Rows from block 4 of the decoder of a small image VAE, named by matrix and row number. Each number is 50 + 12 x the weight over its row's rms, rounded and kept within 0 to 99. All counts start at 0.
Before each channel's rows are labels from the 100 images, of 14976, where the channel reaches its highest value: "top examples" is what is common among them. Only what is clearly more common there than usual is listed. The data: rendered landscapes of hills, water and sky.
# conv: 3x3 conv (decoder.decb.0.1.conv.weight, 192x192x3x3, each kernel summed), inputs 0-95

top examples: water; noon; terraced slopes
conv.34:47 44 43 53 44 55 48 36 32 54 38 58 58 48 49 45 53 47 27 61 36 52 50 37 39 53 34 47 71 45 44 55 51 46 47 39 69 43 57 60 54 25 50 60 45 51 54 51 34 62 59 53 48 40 47 55 37 44 43 27 58 59 51 42 59 43 51 28 41 51 35 59 56 42 63 41 56 74 38 55 39 61 62 42 48 57 17 64 45 45 91 44 52 28 31 20

top examples: sunset; snowy peaks
conv.142:48 43 33 35 54 24 55 42 36 48 50 52 64 53 59 47 48 56 58 39 26 48 55 44 38 56 24 35 55 43 58 44 32 35 58 38 50 51 55 63 39 41 52 45 61 29 52 47 63 50 51 46 55 39 46 60 69 20 53 46 48 52 37 45 60 59 58 69 73 42 60 49 59 65 58 48 56 60 50 39 29 58 65 72 42 48 63 58 33 51 46 67 74 51 62 33

top examples: green hills; overcast
conv.183:56 40 52 54 32 30 46 38 36 46 32 30 63 50 58 46 47 68 49 42 39 43 52 45 59 35 43 09 45 76 28 29 39 53 48 00 43 52 64 56 47 51 44 46 72 50 60 54 33 43 66 49 53 41 45 17 50 74 66 72 66 25 48 58 48 46 38 54 54 37 53 58 52 58 48 37 40 68 46 66 38 43 56 57 50 53 49 47 53 55 59 32 54 53 57 59

top examples: night; clouds; desert dunes
conv.19:22 47 53 34 40 53 47 50 96 54 75 31 58 57 49 44 66 42 76 41 47 56 50 54 35 49 32 29 42 31 41 57 36 33 65 30 49 58 55 52 54 53 56 44 46 39 40 53 37 41 30 42 52 63 60 45 50 45 68 64 44 44 13 45 47 36 52 56 52 38 51 63 50 59 40 70 47 48 70 49 51 45 40 42 48 48 71 44 52 56 42 55 56 68 56 42

top examples: snowy peaks; sun or moon in view
conv.166:59 52 69 58 79 57 60 49 54 51 50 32 74 54 58 47 46 72 52 55 67 46 52 47 52 50 41 49 49 39 75 42 68 44 39 77 61 46 18 60 57 64 58 37 30 44 48 49 46 47 52 40 56 42 53 48 45 31 64 50 51 43 52 51 58 51 53 74 68 42 67 49 81 51 40 41 68 69 36 52 61 37 64 54 60 52 30 45 45 63 56 44 17 73 54 50

top examples: noon; fog; dark volcanic rock; land: snowy peaks
conv.85:44 42 58 47 48 68 65 59 49 68 49 43 50 51 49 50 47 57 30 44 50 46 52 45 55 63 35 44 00 48 53 62 56 55 77 46 62 48 43 54 56 57 55 33 51 54 53 44 57 37 63 65 48 49 39 41 59 45 61 50 33 47 02 59 58 34 38 60 72 49 57 69 54 50 53 48 37 41 62 43 53 43 44 49 62 52 81 56 62 64 58 36 41 66 51 58

top examples: green hills; sunset
conv.95:52 36 59 70 54 50 53 42 66 36 53 45 60 44 42 61 63 51 46 44 48 45 58 46 45 54 44 24 76 57 58 46 53 51 34 00 31 40 44 51 52 44 44 54 50 51 47 21 58 60 57 64 54 68 59 38 58 48 25 21 60 53 69 41 53 40 54 58 54 43 38 49 37 64 55 49 38 55 39 56 62 55 64 92 48 50 75 41 54 43 60 55 40 33 64 43

top examples: noon
conv.180:37 57 54 48 55 31 59 65 71 40 63 50 41 49 51 46 43 52 68 53 60 62 67 58 68 51 43 42 48 27 64 56 49 50 46 38 22 34 46 48 55 57 56 46 42 45 65 22 43 45 50 52 51 67 61 45 44 42 42 61 48 51 59 74 54 64 60 88 51 38 71 54 41 64 51 59 36 61 56 56 44 56 64 35 54 69 28 34 37 56 59 41 60 37 66 38

top examples: dark volcanic rock
conv.165:49 59 58 65 59 69 64 60 30 68 42 56 56 41 59 64 44 39 34 51 64 43 51 48 61 59 55 42 61 51 57 47 73 49 01 50 45 23 41 27 42 25 58 52 53 33 30 45 36 67 52 38 64 42 43 59 45 41 72 69 35 55 48 47 51 60 61 31 45 79 46 44 37 47 43 69 51 53 30 61 74 49 53 55 38 59 60 45 58 49 61 52 47 34 45 51

top examples: water; overcast; sun or moon in view
conv.27:37 49 14 39 57 19 41 31 26 45 41 29 56 39 38 49 46 57 39 40 43 44 41 48 47 37 62 33 54 38 53 57 40 59 50 57 63 47 53 59 52 49 55 69 67 57 56 76 44 48 31 54 37 55 51 44 48 32 57 50 51 53 66 35 09 38 42 34 20 40 36 32 54 50 60 52 40 56 55 56 51 48 58 65 44 46 58 62 55 48 37 38 35 26 43 45

top examples: water; terraced slopes; desert dunes
conv.108:41 66 49 60 52 44 51 67 41 33 54 65 59 46 49 19 52 69 51 53 44 55 61 45 65 35 31 42 81 54 52 67 43 61 58 52 54 46 56 53 27 49 42 53 77 32 60 59 63 62 33 61 56 31 72 66 47 52 53 69 56 51 46 49 36 61 55 32 29 58 20 48 29 54 55 62 50 45 62 61 52 58 69 45 67 42 49 58 54 53 47 69 63 46 62 61

top examples: snowy peaks; sun or moon in view
conv.137:35 34 84 49 62 56 42 64 46 64 49 52 51 35 53 51 27 45 84 36 36 72 51 34 44 45 47 53 47 48 56 51 55 34 52 36 62 66 43 61 29 40 56 54 53 42 56 63 76 43 53 39 48 29 61 47 51 55 63 52 56 55 55 55 58 50 39 54 53 28 41 60 62 65 46 69 32 55 34 47 60 34 48 60 60 45 48 44 56 59 28 51 99 42 69 57

top examples: noon
conv.31:48 62 48 39 21 49 44 65 44 34 56 62 64 78 36 43 31 61 50 61 37 55 35 44 46 37 42 47 64 49 56 33 57 43 34 07 58 54 38 61 67 65 40 53 48 39 57 61 50 49 45 58 60 61 48 18 66 49 40 39 57 38 32 46 55 39 22 78 62 57 55 43 60 59 66 55 42 74 58 50 69 53 75 56 35 50 74 60 29 60 39 48 54 65 60 64

top examples: clouds; overcast; green hills
conv.17:37 30 47 37 46 41 39 60 39 61 47 45 70 76 49 70 49 65 45 55 42 58 57 56 50 40 39 49 57 46 63 64 32 35 43 64 45 47 58 47 55 49 60 72 54 50 53 68 64 50 37 49 55 55 51 45 31 64 57 70 64 41 42 61 56 57 35 51 37 63 21 53 28 77 43 33 52 76 55 64 44 28 55 60 40 61 85 55 42 58 38 51 60 36 48 52

top examples: sunset; dark volcanic rock
conv.59:45 41 63 53 43 36 54 49 44 47 49 45 53 27 40 53 43 44 46 59 63 52 37 44 36 49 54 54 17 42 51 34 59 49 47 65 24 47 54 38 32 45 47 65 65 58 58 40 56 59 51 58 71 56 47 43 54 50 48 64 47 67 67 39 37 41 49 47 70 56 55 47 57 61 56 58 47 71 56 47 60 57 43 33 30 39 56 46 65 27 56 43 65 36 52 39

top examples: purple alien crags; noon
conv.26:59 42 51 28 55 33 44 40 41 55 24 53 52 38 40 58 56 28 52 62 26 40 39 50 65 71 50 47 72 43 56 45 37 60 45 74 54 64 58 42 62 28 66 50 36 36 36 56 37 59 58 55 51 56 54 57 67 48 32 46 44 54 62 59 58 66 46 39 56 22 53 39 27 43 54 52 31 41 36 70 32 44 34 21 46 58 66 64 55 62 49 58 56 64 44 61

top examples: snowy peaks; noon
conv.136:44 44 38 47 42 64 65 51 61 63 43 49 37 45 46 34 45 55 48 59 38 39 51 54 40 45 47 43 36 47 26 58 56 54 69 58 53 54 50 61 55 32 34 36 44 31 47 51 32 57 41 75 41 74 71 51 62 51 47 59 44 50 55 61 35 58 49 47 66 42 47 57 50 51 44 38 57 59 27 33 73 44 62 63 67 38 75 52 36 47 51 58 43 80 38 33

top examples: clouds; overcast; red mesas
conv.3:54 55 62 47 44 63 32 57 53 28 55 54 47 55 49 53 42 28 59 59 25 64 48 47 33 55 57 46 41 72 53 60 42 63 67 45 43 55 56 68 62 76 57 50 58 51 48 59 40 54 54 45 34 50 50 52 56 37 65 49 48 60 40 66 64 47 61 33 14 64 58 40 55 32 62 42 53 39 49 65 32 51 37 70 55 64 59 60 59 58 72 59 32 73 69 63

top examples: red mesas; overcast
conv.104:51 47 60 34 43 33 38 48 69 24 50 49 73 24 60 65 72 50 48 88 47 65 44 72 45 51 52 56 57 37 57 54 51 58 62 56 55 55 34 60 56 63 64 54 42 47 50 65 43 57 52 50 54 49 49 49 60 21 42 43 52 40 61 53 68 65 60 33 26 51 59 48 47 66 70 54 47 45 49 55 56 49 35 27 45 57 35 48 43 62 65 65 60 61 52 29

top examples: high relief; overcast; dark volcanic rock
conv.140:47 37 25 56 59 39 36 28 33 60 72 44 58 46 45 50 40 64 48 34 33 52 83 58 50 28 51 34 62 45 59 71 53 55 51 50 51 39 51 39 69 55 52 62 65 63 52 42 73 49 68 35 53 65 39 28 68 39 41 59 39 52 54 62 77 49 53 60 55 47 61 55 54 65 59 63 47 38 29 64 65 48 55 23 68 48 54 63 66 63 55 44 05 59 36 58

top examples: overcast; purple alien crags
conv.191:38 51 46 39 47 54 45 45 61 68 45 64 45 24 40 47 61 35 53 49 53 46 44 41 33 31 39 43 36 55 37 35 45 51 37 48 29 29 41 62 50 27 55 47 43 59 48 55 48 51 67 59 53 44 59 59 68 37 34 34 52 44 55 54 53 61 55 26 46 83 16 49 67 54 54 45 64 45 88 73 27 47 26 26 43 65 44 47 53 46 61 59 50 61 56 42

top examples: purple alien crags; overcast
conv.76:74 28 70 60 55 54 32 56 70 46 45 47 41 41 46 49 53 33 47 60 46 38 56 35 29 48 62 74 41 33 52 60 64 48 49 77 28 51 60 49 62 39 65 50 40 54 62 23 49 55 61 50 37 63 54 51 26 42 08 34 59 42 62 57 62 62 46 39 46 52 46 50 70 50 36 56 59 30 60 45 42 51 34 80 45 49 48 49 52 68 41 43 64 59 55 57

top examples: dark volcanic rock; overcast
conv.80:58 67 54 51 45 49 48 59 01 36 32 55 50 52 58 57 51 64 56 55 44 57 53 38 56 49 50 45 50 57 42 57 46 34 52 56 51 51 49 52 45 40 49 40 41 41 44 46 31 00 51 56 52 53 45 39 57 03 85 91 66 53 61 52 50 46 47 28 42 47 32 23 53 53 48 47 47 52 56 59 56 55 53 50 52 47 40 57 35 53 50 41 51 46 48 53

top examples: sun or moon in view; sunset
conv.126:23 62 75 43 48 75 68 54 64 46 43 52 45 30 63 45 38 76 51 52 53 51 71 37 50 65 59 31 21 55 62 46 75 38 48 50 63 55 39 52 49 56 45 52 35 43 74 42 39 58 72 56 54 46 43 62 72 48 39 31 47 47 53 47 54 39 79 69 50 48 53 45 34 45 49 49 36 60 43 43 42 56 48 35 61 51 44 50 34 51 34 44 44 53 62 59

top examples: clouds; overcast
conv.37:37 48 50 54 53 68 42 54 54 67 60 54 51 25 54 32 53 51 60 68 44 31 59 22 46 59 35 20 52 49 66 58 36 56 43 49 46 43 49 69 29 71 48 38 37 53 39 46 48 63 48 48 41 51 53 48 31 38 63 38 39 33 29 53 54 58 40 52 48 59 65 39 35 33 48 53 58 46 46 43 57 47 54 59 62 40 46 56 58 74 38 64 54 38 47 51

top examples: water; overcast; green hills
conv.114:35 68 46 46 28 67 34 46 60 19 33 30 33 63 58 57 57 43 42 51 62 37 33 59 47 40 65 61 68 54 42 43 56 58 46 47 61 38 52 47 33 56 54 65 50 37 51 61 50 55 22 56 37 55 38 58 33 35 32 66 56 49 33 53 38 36 56 49 57 35 50 73 53 39 51 60 36 33 51 44 27 65 41 46 56 28 36 57 28 45 66 52 44 56 47 52

top examples: noon; terraced slopes
conv.130:40 52 42 45 61 42 41 60 58 43 50 52 59 57 51 58 39 39 59 35 45 52 57 52 12 58 51 39 00 61 55 57 45 35 50 55 50 41 61 45 47 44 41 57 54 44 65 40 52 48 41 49 49 45 37 47 50 48 45 47 44 57 19 66 56 58 53 54 51 49 58 28 45 50 59 54 56 70 43 53 52 47 75 42 50 41 66 58 50 51 45 19 61 47 62 47

top examples: red mesas
conv.35:49 44 46 48 52 55 59 63 61 23 56 41 38 56 48 55 60 66 58 73 53 58 44 44 58 55 53 61 46 48 72 51 50 43 58 55 42 49 34 38 56 34 44 36 50 62 52 38 37 72 53 74 48 53 34 64 38 53 46 54 42 45 43 61 49 53 38 49 47 41 67 61 57 50 26 56 57 37 69 59 46 48 58 36 56 65 47 38 55 67 60 48 48 16 38 56

top examples: sunset; sun or moon in view
conv.121:46 63 47 53 31 63 63 63 45 45 40 67 65 69 39 40 40 55 44 55 46 56 39 30 90 47 31 56 46 28 46 43 43 58 55 74 48 52 49 61 55 46 46 58 48 35 41 45 22 32 67 47 45 47 35 54 64 58 52 50 51 42 47 23 44 69 56 34 43 73 46 57 62 44 60 56 43 59 59 21 12 61 62 45 45 54 37 48 39 50 41 58 48 35 53 48

top examples: desert dunes
conv.22:59 20 59 58 50 61 37 54 89 44 66 52 41 56 42 46 51 39 68 39 49 42 41 38 53 30 39 57 85 43 37 45 50 45 83 10 61 70 42 66 47 58 46 44 53 40 60 65 63 29 56 50 52 44 39 41 39 48 62 63 51 52 40 62 38 54 51 36 34 54 42 55 51 52 50 58 55 35 61 57 62 41 53 53 53 50 51 41 51 45 36 47 61 45 39 49

top examples: purple alien crags; sun or moon in view
conv.72:65 32 40 38 53 41 54 37 73 67 49 62 53 53 62 45 46 50 40 48 66 49 44 52 47 48 49 63 42 42 30 56 11 55 44 28 56 47 44 42 49 58 44 58 43 54 32 54 57 70 40 33 44 55 34 35 42 40 43 42 73 40 39 53 54 61 23 48 56 72 50 35 49 51 45 56 67 40 23 58 55 40 50 49 59 68 50 55 45 57 38 56 52 54 52 39

top examples: overcast; desert dunes; terraced slopes
conv.30:67 65 39 30 42 34 44 46 48 00 46 47 66 35 53 61 58 59 54 59 62 55 36 59 47 33 55 14 48 20 58 56 57 51 61 38 50 46 48 52 54 47 41 56 40 30 51 52 49 55 50 56 26 52 45 42 62 27 57 56 54 43 47 57 46 54 45 21 07 61 41 45 38 43 57 35 49 47 44 59 56 50 56 41 57 65 31 50 48 62 50 43 47 66 50 51

top examples: water; green hills
conv.91:54 44 43 65 50 62 61 52 34 16 48 36 42 44 65 24 43 47 39 46 55 50 54 58 49 33 37 36 53 42 52 54 49 41 42 24 59 41 77 65 46 65 53 54 62 48 42 49 43 45 48 26 22 51 47 55 39 75 45 68 50 48 28 49 55 44 50 46 62 52 55 60 53 29 58 35 47 49 39 45 54 42 44 09 45 59 49 51 63 44 59 37 59 42 45 50

top examples: green hills
conv.143:56 72 54 53 40 45 47 36 42 67 33 58 45 39 53 55 53 48 38 41 89 30 43 50 55 66 53 67 46 61 50 45 41 54 63 50 52 42 48 36 38 27 46 48 49 58 49 55 35 64 46 37 43 50 57 40 31 55 47 74 51 66 58 72 50 62 39 52 41 67 42 65 41 55 56 48 41 44 63 70 56 44 41 48 29 63 56 73 40 30 67 55 65 46 53 37

top examples: purple alien crags
conv.173:40 52 44 29 65 52 46 40 45 74 29 42 41 34 54 60 61 44 50 54 66 47 53 46 50 53 48 40 46 42 35 58 28 75 54 60 54 24 13 44 50 30 27 50 63 53 61 52 59 44 57 46 46 55 34 47 65 36 57 50 42 58 43 57 64 50 56 53 59 56 44 53 53 46 34 55 51 28 45 49 34 36 31 61 53 57 43 52 47 52 47 57 60 71 52 41

top examples: fog; sunset
conv.113:44 29 60 59 73 50 40 46 55 61 35 46 55 39 45 45 51 55 54 40 45 55 46 62 48 43 56 46 50 57 54 46 63 59 59 43 64 52 52 55 42 72 52 57 72 45 43 47 51 52 27 53 35 38 60 61 68 52 51 52 31 53 47 41 45 64 32 41 48 46 48 59 47 42 63 77 39 58 69 53 34 40 50 53 54 63 59 39 68 44 25 61 66 64 59 49

top examples: high relief; overcast; snowy peaks
conv.187:39 45 50 42 42 30 45 22 64 44 62 40 63 02 36 61 46 51 37 52 52 61 61 34 47 66 44 54 73 51 51 52 71 53 58 49 54 54 46 76 43 53 52 47 41 55 33 70 41 49 48 66 62 54 59 56 63 40 55 59 48 52 38 35 48 34 56 28 02 57 35 38 56 47 58 56 36 73 48 48 54 48 58 52 47 53 49 40 52 45 45 61 36 43 59 42

top examples: clouds; overcast; desert dunes
conv.28:65 79 51 38 70 45 60 57 58 73 01 46 58 51 66 38 62 72 58 66 61 63 24 63 53 47 57 49 58 48 60 64 49 63 67 47 48 42 57 42 46 55 60 55 48 31 43 53 59 59 59 44 47 49 54 28 29 37 64 54 49 49 43 50 42 43 48 47 38 32 49 60 57 49 52 34 50 47 61 54 57 47 49 57 45 66 43 64 54 59 55 47 61 47 48 57

top examples: snowy peaks
conv.45:66 34 59 59 43 60 53 55 43 45 53 87 32 55 48 51 13 32 49 56 31 42 40 27 60 61 63 67 45 67 61 59 60 30 57 53 62 47 37 61 53 62 53 49 49 28 54 58 59 63 72 44 50 58 60 51 29 50 57 41 60 39 52 45 64 42 54 66 42 64 42 29 51 52 48 65 42 67 47 64 26 40 42 59 35 60 66 36 67 60 40 51 61 41 61 49

top examples: desert dunes; sun or moon in view
conv.112:42 63 46 50 68 20 57 32 66 58 43 30 44 44 43 59 50 52 44 45 10 53 62 39 48 95 56 41 48 52 51 54 58 36 48 71 50 50 61 36 56 62 58 44 51 39 50 36 50 40 50 51 52 28 41 31 51 46 49 42 46 35 42 53 17 56 53 69 64 55 75 67 48 48 50 51 51 50 61 54 27 60 62 38 58 50 58 49 63 49 29 37 47 48 64 58

top examples: high relief; sunset
conv.33:59 58 28 64 60 46 76 63 63 59 58 50 38 17 54 40 49 47 56 73 57 72 60 47 51 42 38 32 46 54 47 61 44 55 42 41 54 45 25 43 57 52 44 48 34 45 58 24 64 63 57 54 55 50 59 28 47 24 45 28 65 62 76 45 47 52 68 41 56 43 64 31 29 57 53 37 54 56 25 74 60 51 52 43 51 62 38 56 52 46 59 40 37 40 48 50

top examples: water; noon
conv.73:45 65 53 56 41 55 59 51 55 57 78 57 31 39 50 60 33 59 72 46 73 33 42 38 16 37 29 53 43 46 49 51 45 46 52 49 37 52 26 46 38 80 63 47 43 70 48 41 55 40 57 44 56 55 40 39 53 68 42 71 48 49 54 51 64 35 46 41 56 54 48 51 29 40 43 47 39 41 58 47 44 42 53 68 56 48 56 38 81 34 58 56 59 48 52 47

top examples: night; desert dunes
conv.83:44 60 59 62 37 47 55 67 60 41 44 51 55 38 66 52 33 60 54 40 62 37 52 55 55 67 46 46 53 35 50 48 25 48 54 13 48 52 60 49 36 30 58 59 43 67 45 48 49 72 55 47 45 48 48 26 43 30 69 54 64 33 13 74 66 38 46 59 60 73 59 35 60 44 54 55 58 54 40 48 58 46 43 30 57 65 65 46 56 53 46 33 56 49 44 60

top examples: noon; terraced slopes
conv.18:49 52 46 41 37 55 50 67 79 49 51 32 46 62 51 50 58 55 72 48 45 60 57 44 42 63 52 30 65 49 54 32 39 58 52 43 41 58 57 47 40 60 47 44 72 69 66 28 37 53 40 63 37 49 59 47 52 28 42 55 52 52 46 52 54 58 50 57 34 39 38 50 33 35 78 32 37 58 34 47 42 37 55 64 29 46 75 63 31 45 58 48 46 47 55 44

top examples: red mesas
conv.54:54 44 39 33 66 51 39 37 40 42 48 55 48 53 55 43 58 50 66 58 30 51 44 58 31 45 66 48 40 51 51 63 37 42 25 66 33 43 52 31 31 68 48 52 40 49 69 47 29 68 52 47 52 54 50 55 57 33 56 56 42 32 72 75 53 58 88 80 34 43 27 80 47 55 57 58 51 49 44 24 47 43 38 46 26 49 46 30 54 40 45 48 55 77 46 44

top examples: dark volcanic rock
conv.70:52 27 53 51 66 65 72 49 56 56 72 52 42 41 38 59 50 45 66 43 56 54 43 59 51 64 35 63 70 43 48 77 46 50 62 51 70 54 56 51 41 48 51 47 43 37 65 47 72 32 53 36 55 27 48 69 59 59 50 50 53 70 52 49 49 53 49 51 54 57 32 31 43 32 59 46 34 53 29 66 56 31 57 65 59 45 55 37 41 20 36 43 40 36 50 56

top examples: red mesas; overcast
conv.145:67 45 41 59 63 59 41 35 31 39 37 52 65 49 56 43 59 60 33 53 32 46 43 45 44 56 59 69 52 52 57 62 33 51 32 52 49 33 40 48 30 35 40 46 57 54 54 43 46 63 68 67 31 56 44 52 57 26 66 54 66 55 59 52 44 39 46 57 61 36 30 71 67 72 55 50 55 61 68 60 25 66 56 27 56 63 55 74 53 49 40 51 62 56 49 44

top examples: purple alien crags; night
conv.25:52 63 55 44 50 34 48 51 66 30 44 43 42 33 38 27 51 51 32 39 70 53 43 38 36 25 52 49 41 40 45 60 51 61 72 38 54 29 50 45 54 44 74 42 45 55 49 34 45 42 43 37 32 41 43 44 48 48 52 36 72 68 57 21 44 73 78 41 60 51 51 51 73 42 47 44 72 55 61 56 39 64 43 49 28 50 31 44 63 36 65 27 38 46 61 38

top examples: water; overcast; terraced slopes
conv.147:43 77 57 42 43 50 58 56 54 46 32 28 45 54 42 54 61 49 50 43 49 44 43 68 40 50 38 45 57 46 41 48 46 56 57 65 38 56 73 38 54 44 55 69 45 40 68 39 45 47 35 57 54 59 64 75 36 44 48 44 49 65 37 48 56 37 70 50 45 55 51 33 29 57 60 65 55 43 48 54 61 50 31 36 39 34 30 65 21 41 81 61 46 47 29 47

top examples: dark volcanic rock
conv.133:64 67 47 43 31 40 48 76 21 50 44 69 61 48 41 57 66 47 67 34 49 40 40 54 35 55 41 52 69 38 42 57 30 56 55 47 50 29 57 41 49 63 47 53 48 56 45 53 44 41 53 50 50 37 56 26 43 68 57 46 57 55 54 45 35 41 30 62 49 78 41 41 45 47 46 52 52 54 42 43 55 44 55 64 32 51 72 57 47 46 56 40 31 71 49 41

top examples: sun or moon in view; sunset; snowy peaks
conv.186:56 46 43 46 34 46 56 46 47 63 46 42 60 34 46 39 33 43 39 50 59 43 45 39 66 51 30 45 29 53 29 54 59 34 51 59 58 66 26 60 48 42 31 72 43 47 40 63 48 42 39 44 39 52 38 46 45 68 51 55 49 45 41 38 39 50 48 37 41 33 53 46 52 62 51 75 48 63 22 70 35 60 34 59 49 57 42 65 80 64 34 62 54 51 36 53

top examples: snowy peaks; red mesas
conv.158:41 46 63 66 54 77 45 49 53 46 42 38 51 59 45 50 47 66 66 44 41 53 49 51 49 46 53 61 56 46 58 41 60 31 61 49 58 63 66 28 45 41 61 54 44 39 36 44 26 45 29 57 73 84 83 49 50 33 44 60 44 64 46 59 34 38 46 58 67 44 44 49 49 40 36 53 53 53 35 47 59 46 46 47 58 42 56 47 29 20 39 79 82 64 49 62

top examples: water: dry; high relief; overcast; purple alien crags
conv.16:44 53 53 47 38 36 36 42 38 41 49 35 65 33 62 47 57 72 51 53 52 35 42 46 50 41 40 24 94 48 44 39 36 50 45 64 57 48 34 64 55 47 41 57 72 30 41 55 47 77 55 43 60 49 52 54 59 27 58 41 50 46 41 48 64 56 59 17 53 43 52 40 63 51 72 74 59 48 34 78 48 57 24 45 44 53 33 82 39 47 56 50 57 47 45 50

top examples: noon
conv.138:42 50 53 46 54 45 47 55 54 50 58 35 45 57 59 58 32 34 52 60 32 50 61 69 52 52 46 56 39 44 54 57 55 51 44 00 58 56 51 60 63 63 55 43 51 50 51 54 51 43 48 64 51 62 66 35 65 50 55 68 51 56 41 48 57 66 52 65 42 65 49 51 48 59 69 65 43 48 52 45 76 38 47 40 44 66 77 57 33 58 56 40 60 67 59 54

top examples: sun or moon in view; sunset
conv.23:56 99 24 48 51 35 45 27 46 46 39 56 55 58 61 34 45 54 39 32 52 58 37 55 37 51 54 60 51 38 32 35 43 62 56 37 46 47 54 56 62 43 57 62 60 37 50 46 59 18 57 57 61 57 50 63 25 37 60 63 50 43 27 80 46 39 68 63 50 43 56 56 78 42 46 48 54 31 71 34 39 57 46 53 55 53 47 61 39 30 67 45 61 64 41 54

top examples: snowy peaks; sun or moon in view
conv.4:46 38 45 50 34 42 55 53 23 69 90 51 59 56 49 12 40 60 59 60 55 57 56 37 60 57 38 42 53 30 50 63 50 68 57 43 39 56 59 64 61 84 43 46 53 60 54 49 45 49 48 55 53 53 48 47 70 72 38 59 40 52 40 47 68 51 52 58 61 51 47 44 29 51 58 57 38 63 49 44 58 47 45 33 46 59 45 53 68 70 27 36 57 59 52 44

top examples: desert dunes
conv.125:37 64 43 49 46 41 44 43 62 49 56 64 59 57 18 50 65 49 56 44 15 56 61 39 49 49 46 37 63 47 35 48 47 49 75 53 38 59 43 74 54 56 42 45 49 56 43 46 48 36 38 54 58 44 58 60 75 56 68 67 52 51 56 31 34 67 56 54 33 55 32 27 37 50 60 36 27 45 35 65 63 44 64 57 51 55 79 47 51 61 66 43 39 31 51 38